config.yaml
encoder_arch: "convnext"
model: "image captioner"
dataset: "made-up ball-and-stick molecule models"
train_examples: 195000
image_size: 40
crop_scale_min: 1
horizontal_flip: true
translate: 0.12
color_jitter: 0.1
tokenizer: "word"
vocab_size: 32
encoder_isotropic: false
encoder_norm: "layernorm"
encoder_activation: "gelu"
encoder_mlp_ratio: 4
encoder_layer_scale_init: 0.01
encoder_inner_norm: false
encoder_patch_size: [2, 2]
encoder_depths: [4, 4, 4]
encoder_widths: [64, 128, 256]
encoder_kernel_size: 7
fusion: "cross_attention"
label_smoothing: 0.05
decoder_width: 192
decoder_layers: 8
decoder_norm: "layernorm"
decoder_norm_position: "pre"
decoder_activation: "silu"
decoder_mlp_ratio: 4
decoder_head_dim: 32
decoder_fused_qkv: false
decoder_bias: "qkv"
decoder_qk_norm: false
decoder_parallel_block: false
decoder_inner_norm: false
decoder_positions: "learned"
decoder_cross_attention_every: 2
decoder_tie_embeddings: true
init: "trunc_normal_002"
residual_init: "zero_last"
optimizer: "adamw"
lr: 0.00085
beta1: 0.95
beta2: 0.95
eps: 1e-08
grad_clip: 1.0
magnitude_pruning: 0.5
steps: 7600
batch_size: 256
epochs: 10.0
lr_schedule: "cosine"
final_lr_fraction: 0
warmup_steps: 380
weight_decay: 0.0
Rows from block 6 of the image encoder of a small image captioner, named by matrix and row number. Rows with one number belong to one neuron. Each number is 200 + 40 x the weight over its row's rms, rounded and kept within 0 to 999. All counts start at 0.
After each neuron's rows are labels from the 100 images, of 14848, where the neuron reaches its highest value: "patch colour" is the nearest of a few named colours to the mean colour under the peak. Only what is clearly more common there than usual is listed. The data: made-up ball-and-stick molecule models.
# fc1: MLP up (encoder.blocks.6.mlp.fc1.weight, 512x128), inputs 43-85
# fc2: MLP down (encoder.blocks.6.mlp.fc2.weight, 128x512, transposed), outputs 43-85

fc1.472,262,178,162,200,200,230,228,187,227,122,200,174,200,167,200,94,262,280,244,200,273,168,200,240,314,200,200,200,200,200,200,229,200,271,200,200,238,149,200,221,242,200,243
fc2.472,232,200,225,212,200,200,146,278,129,200,163,247,156,200,224,226,245,200,119,216,200,233,239,200,162,200,200,231,172,160,200,149,252,200,200,200,200,200,200,216,180,227,167
patch colour: pink

fc1.166,200,125,200,200,200,200,200,145,226,200,263,281,234,235,173,200,200,200,222,200,241,200,233,200,200,175,259,166,158,142,200,200,128,200,259,131,200,253,200,178,200,200,200
fc2.166,200,159,224,175,200,130,157,273,132,164,200,157,200,200,146,200,172,200,200,200,167,200,200,200,200,200,200,248,200,163,248,180,200,257,261,229,200,164,200,176,200,256,200
patch colour: white; pink

fc1.399,225,155,165,180,200,200,216,137,200,134,218,278,234,147,200,103,230,175,200,200,240,157,151,179,200,240,290,168,136,152,182,238,231,137,238,160,200,149,261,200,200,200,253
fc2.399,200,168,250,200,200,162,106,264,200,200,200,200,149,200,200,200,200,200,261,200,200,200,246,200,131,142,177,200,200,200,200,200,217,279,249,200,176,200,200,200,200,237,200
patch colour: pink

fc1.98,200,200,185,170,200,200,248,156,233,200,200,200,200,200,200,200,177,200,200,250,200,200,200,240,200,200,241,168,200,200,249,81,200,258,288,170,200,200,200,200,200,287,144
fc2.98,200,200,200,200,242,163,200,256,200,200,200,137,200,200,182,240,200,200,200,180,200,200,200,171,224,262,200,240,200,200,250,200,174,256,259,200,200,200,159,200,200,230,200
patch colour: pink

fc1.508,173,200,273,200,200,143,200,200,272,200,200,186,200,200,200,225,214,200,200,224,200,152,200,200,200,200,200,200,261,141,200,147,176,200,283,200,227,200,200,200,200,297,151
fc2.508,200,230,200,200,200,150,235,200,200,200,220,104,200,200,200,287,200,200,185,188,200,221,200,179,200,200,249,200,223,167,242,200,200,245,200,227,169,200,200,200,200,228,200
patch colour: pink

fc1.426,200,200,200,200,200,200,166,106,200,177,251,200,227,135,200,200,226,200,222,200,105,216,268,200,62,266,200,131,200,200,200,200,200,286,200,200,148,200,239,244,268,218,277
fc2.426,200,200,200,200,200,200,117,200,200,200,200,285,200,200,200,200,200,200,261,200,200,229,136,200,257,144,102,222,200,200,282,200,200,280,254,200,200,200,200,200,200,290,242
patch colour: black

fc1.37,200,200,172,200,162,200,200,70,320,264,200,200,200,200,158,200,200,200,262,200,200,200,170,223,296,200,237,179,200,165,200,226,200,162,200,265,233,200,200,200,200,170,123
fc2.37,200,181,266,129,200,200,263,200,200,200,263,165,200,200,200,200,200,164,119,146,200,200,282,200,139,45,233,200,284,200,230,128,173,263,174,200,200,229,200,170,200,248,241
patch colour: yellow

fc1.56,200,200,258,102,200,200,200,200,200,167,200,200,274,200,137,200,241,200,305,178,249,237,275,200,255,200,226,165,171,132,200,200,133,200,230,200,139,200,200,174,284,200,290
fc2.56,238,264,237,200,200,168,140,217,200,166,274,221,231,200,136,200,200,116,130,200,154,258,200,165,200,141,123,237,256,200,200,200,200,265,200,235,200,200,200,158,247,265,240
patch colour: white; pink

fc1.251,165,141,200,200,200,200,200,157,233,200,200,245,200,200,200,200,200,200,288,200,284,200,275,200,248,148,200,146,200,151,200,142,200,200,276,122,200,200,200,177,200,220,146
fc2.251,221,200,200,200,232,142,200,239,168,165,257,128,211,233,163,252,152,161,200,151,137,267,200,162,200,200,200,243,244,156,258,200,173,263,258,233,200,181,200,165,234,245,165
patch colour: white; pink

fc1.370,232,200,156,200,200,230,267,162,243,200,200,129,200,257,200,200,140,200,200,200,158,180,200,265,200,147,242,176,200,200,200,150,200,200,282,179,238,200,200,161,200,221,148
fc2.370,247,183,280,178,200,128,251,284,107,200,237,200,224,200,165,200,200,166,174,160,200,200,200,148,200,200,200,238,200,163,245,151,159,200,275,200,231,200,155,136,243,264,200
patch colour: black

fc1.395,226,151,132,200,200,200,244,107,250,140,232,302,200,200,200,200,200,200,200,200,226,144,200,200,200,200,262,200,137,136,200,200,200,200,231,175,200,164,259,200,258,200,223
fc2.395,200,127,266,177,200,147,114,288,200,200,200,145,173,200,200,200,200,163,244,200,166,200,251,200,166,170,153,200,200,200,200,171,200,305,236,200,200,169,200,200,200,242,200
patch colour: pink

fc1.418,243,200,200,200,144,200,200,153,242,149,200,173,200,101,200,230,166,123,200,251,164,161,200,244,161,200,200,200,200,200,266,200,200,258,306,166,200,200,276,200,178,284,126
fc2.418,200,200,200,158,200,111,260,178,200,171,287,200,200,200,200,200,200,124,200,177,200,200,200,200,200,200,200,155,200,200,200,246,200,260,267,228,151,200,200,200,239,260,200
patch colour: white

fc1.23,279,179,122,269,164,200,226,175,200,131,173,200,285,153,200,200,175,200,266,271,150,107,200,265,253,200,200,200,133,200,200,200,200,256,241,146,200,148,200,127,200,200,174
fc2.23,200,200,326,126,200,172,220,200,220,165,271,200,200,200,178,200,152,111,131,200,200,173,180,200,200,220,115,162,225,231,173,230,200,292,262,239,200,200,200,200,245,200,173
patch colour: white

fc1.443,200,154,266,200,200,200,200,153,224,200,238,271,221,249,200,99,236,263,285,261,262,200,200,200,258,179,246,200,156,120,258,200,163,144,261,122,200,200,239,200,200,200,200
fc2.443,200,153,249,200,200,133,216,263,124,163,200,174,200,200,200,200,163,200,181,200,174,200,200,169,200,200,200,252,216,147,230,172,200,234,243,237,200,160,200,200,200,242,183
patch colour: white; pink

fc1.256,200,200,89,200,177,264,308,200,200,200,231,291,229,149,200,120,241,218,160,200,246,114,200,164,235,253,140,200,134,258,236,249,237,129,167,226,200,200,200,200,200,200,234
fc2.256,200,157,219,225,200,243,200,250,181,200,265,130,147,200,216,171,200,200,200,223,245,230,200,200,149,200,200,200,200,214,152,240,236,200,167,200,200,217,200,217,200,200,200
patch colour: brown

fc1.140,200,102,200,200,252,221,246,138,285,200,200,266,235,226,239,200,200,200,316,200,218,200,200,238,283,130,227,177,200,141,200,231,200,152,235,150,229,200,200,200,200,200,200
fc2.140,246,163,267,148,200,151,218,261,182,200,242,200,200,200,200,172,222,172,114,174,200,200,239,166,165,174,230,218,200,164,200,137,200,240,223,200,200,200,200,200,200,260,200
patch colour: yellow

fc1.495,159,200,200,218,154,161,279,96,200,123,161,200,229,174,200,200,118,141,200,237,200,172,200,242,200,200,200,200,200,200,200,75,200,285,291,139,200,200,200,200,200,200,200
fc2.495,200,244,305,200,200,171,159,200,200,200,200,200,273,200,176,200,179,135,243,153,153,219,269,200,200,200,140,200,200,200,200,200,151,252,292,200,248,200,200,163,281,255,200
patch colour: black; brown

fc1.336,200,200,119,200,200,200,219,172,200,200,159,297,245,200,150,200,200,200,173,200,231,162,123,200,163,240,200,200,183,200,200,200,263,119,147,200,200,158,218,200,200,200,200
fc2.336,171,68,200,200,200,200,200,260,162,200,250,113,200,200,183,136,140,200,270,180,221,158,233,216,200,200,200,200,222,219,200,200,181,262,200,200,215,200,200,181,227,200,200
patch colour: pink; grey

fc1.204,125,327,200,200,272,200,167,200,200,159,200,121,243,200,200,200,200,200,233,171,237,212,277,241,171,200,200,175,200,234,200,200,200,301,212,200,145,200,200,200,281,200,268
fc2.204,200,200,285,173,200,186,200,200,269,200,200,200,241,200,141,200,200,163,200,157,200,200,223,200,226,151,28,200,280,200,200,200,148,233,200,238,284,200,200,167,240,227,245
patch colour: brown

fc1.422,218,200,70,200,200,216,234,200,170,200,127,250,200,173,200,200,184,200,152,200,200,158,146,200,135,241,200,238,200,200,200,151,280,200,179,200,171,140,200,253,200,223,179
fc2.422,200,105,253,175,225,200,200,200,200,200,239,122,200,200,173,178,121,200,242,200,200,94,200,200,182,299,152,200,234,240,179,200,200,242,255,200,241,200,183,200,200,148,200
patch colour: grey

fc1.120,200,200,125,200,261,256,200,200,175,200,200,200,200,200,200,200,262,200,226,200,236,140,224,200,223,231,200,200,200,200,233,200,164,251,147,256,149,169,158,200,200,231,256
fc2.120,147,200,139,239,200,274,140,200,180,200,200,200,200,200,223,200,200,221,200,222,200,324,179,200,200,200,200,247,200,200,200,200,246,233,200,200,135,269,200,200,200,200,200
patch colour: white; pink

fc1.22,258,278,166,152,228,170,227,200,233,257,200,187,200,200,242,118,200,200,162,184,105,174,110,200,131,200,154,200,243,119,279,269,200,200,200,242,238,200,200,200,176,219,160
fc2.22,232,230,200,200,200,200,266,229,127,200,200,200,200,200,200,200,185,246,200,200,200,200,144,183,200,238,273,200,200,178,230,181,200,200,200,200,200,174,200,173,200,200,200
patch colour: black

fc1.82,200,231,167,149,200,132,245,86,200,166,200,200,200,200,184,165,149,200,171,200,200,155,200,228,147,240,267,200,200,239,200,126,200,200,292,200,152,161,234,200,200,226,275
fc2.82,248,242,338,200,200,148,143,233,200,200,200,287,292,243,146,200,175,150,243,166,162,200,255,200,200,200,111,225,245,200,200,200,156,200,277,200,261,200,200,157,281,200,263
patch colour: black

fc1.271,145,200,200,200,200,167,160,200,144,200,154,200,157,200,277,302,242,200,257,200,243,252,200,163,200,174,200,200,200,241,158,126,200,185,200,200,200,200,168,200,200,289,162
fc2.271,200,162,200,200,200,200,308,200,223,180,200,200,246,200,177,200,272,200,78,200,314,135,127,200,282,191,200,200,200,200,103,185,170,200,200,200,200,200,200,178,200,248,200
patch colour: grey; brown

fc1.281,110,168,200,174,216,200,164,200,200,200,200,200,200,200,239,200,200,291,262,128,227,259,239,200,239,177,200,200,257,231,200,200,254,153,200,200,161,238,200,224,272,200,200
fc2.281,200,96,283,142,152,200,200,200,280,200,262,200,200,200,200,139,246,147,140,200,278,131,213,227,271,155,131,157,200,200,145,178,180,215,158,223,225,245,222,200,200,237,259
patch colour: yellow; green

fc1.178,200,153,143,200,113,200,200,200,241,200,200,126,165,200,200,200,200,112,258,200,241,279,200,200,260,265,200,200,314,200,200,235,200,143,265,200,200,200,310,200,200,232,134
fc2.178,144,154,200,132,200,200,288,200,200,200,345,163,200,200,167,200,168,149,200,144,241,271,248,200,164,123,200,159,285,200,240,200,200,226,200,200,163,232,200,180,285,250,282
patch colour: pink

fc1.74,154,223,219,172,222,200,132,265,200,200,200,147,158,227,240,285,200,200,200,146,230,229,200,200,200,152,200,159,200,200,111,158,200,166,200,267,200,200,200,200,200,272,200
fc2.74,200,200,200,159,200,289,232,217,200,174,150,270,257,200,164,200,263,174,120,200,280,200,135,169,279,200,200,200,200,200,200,156,178,200,224,200,264,200,200,169,200,219,200
patch colour: grey; brown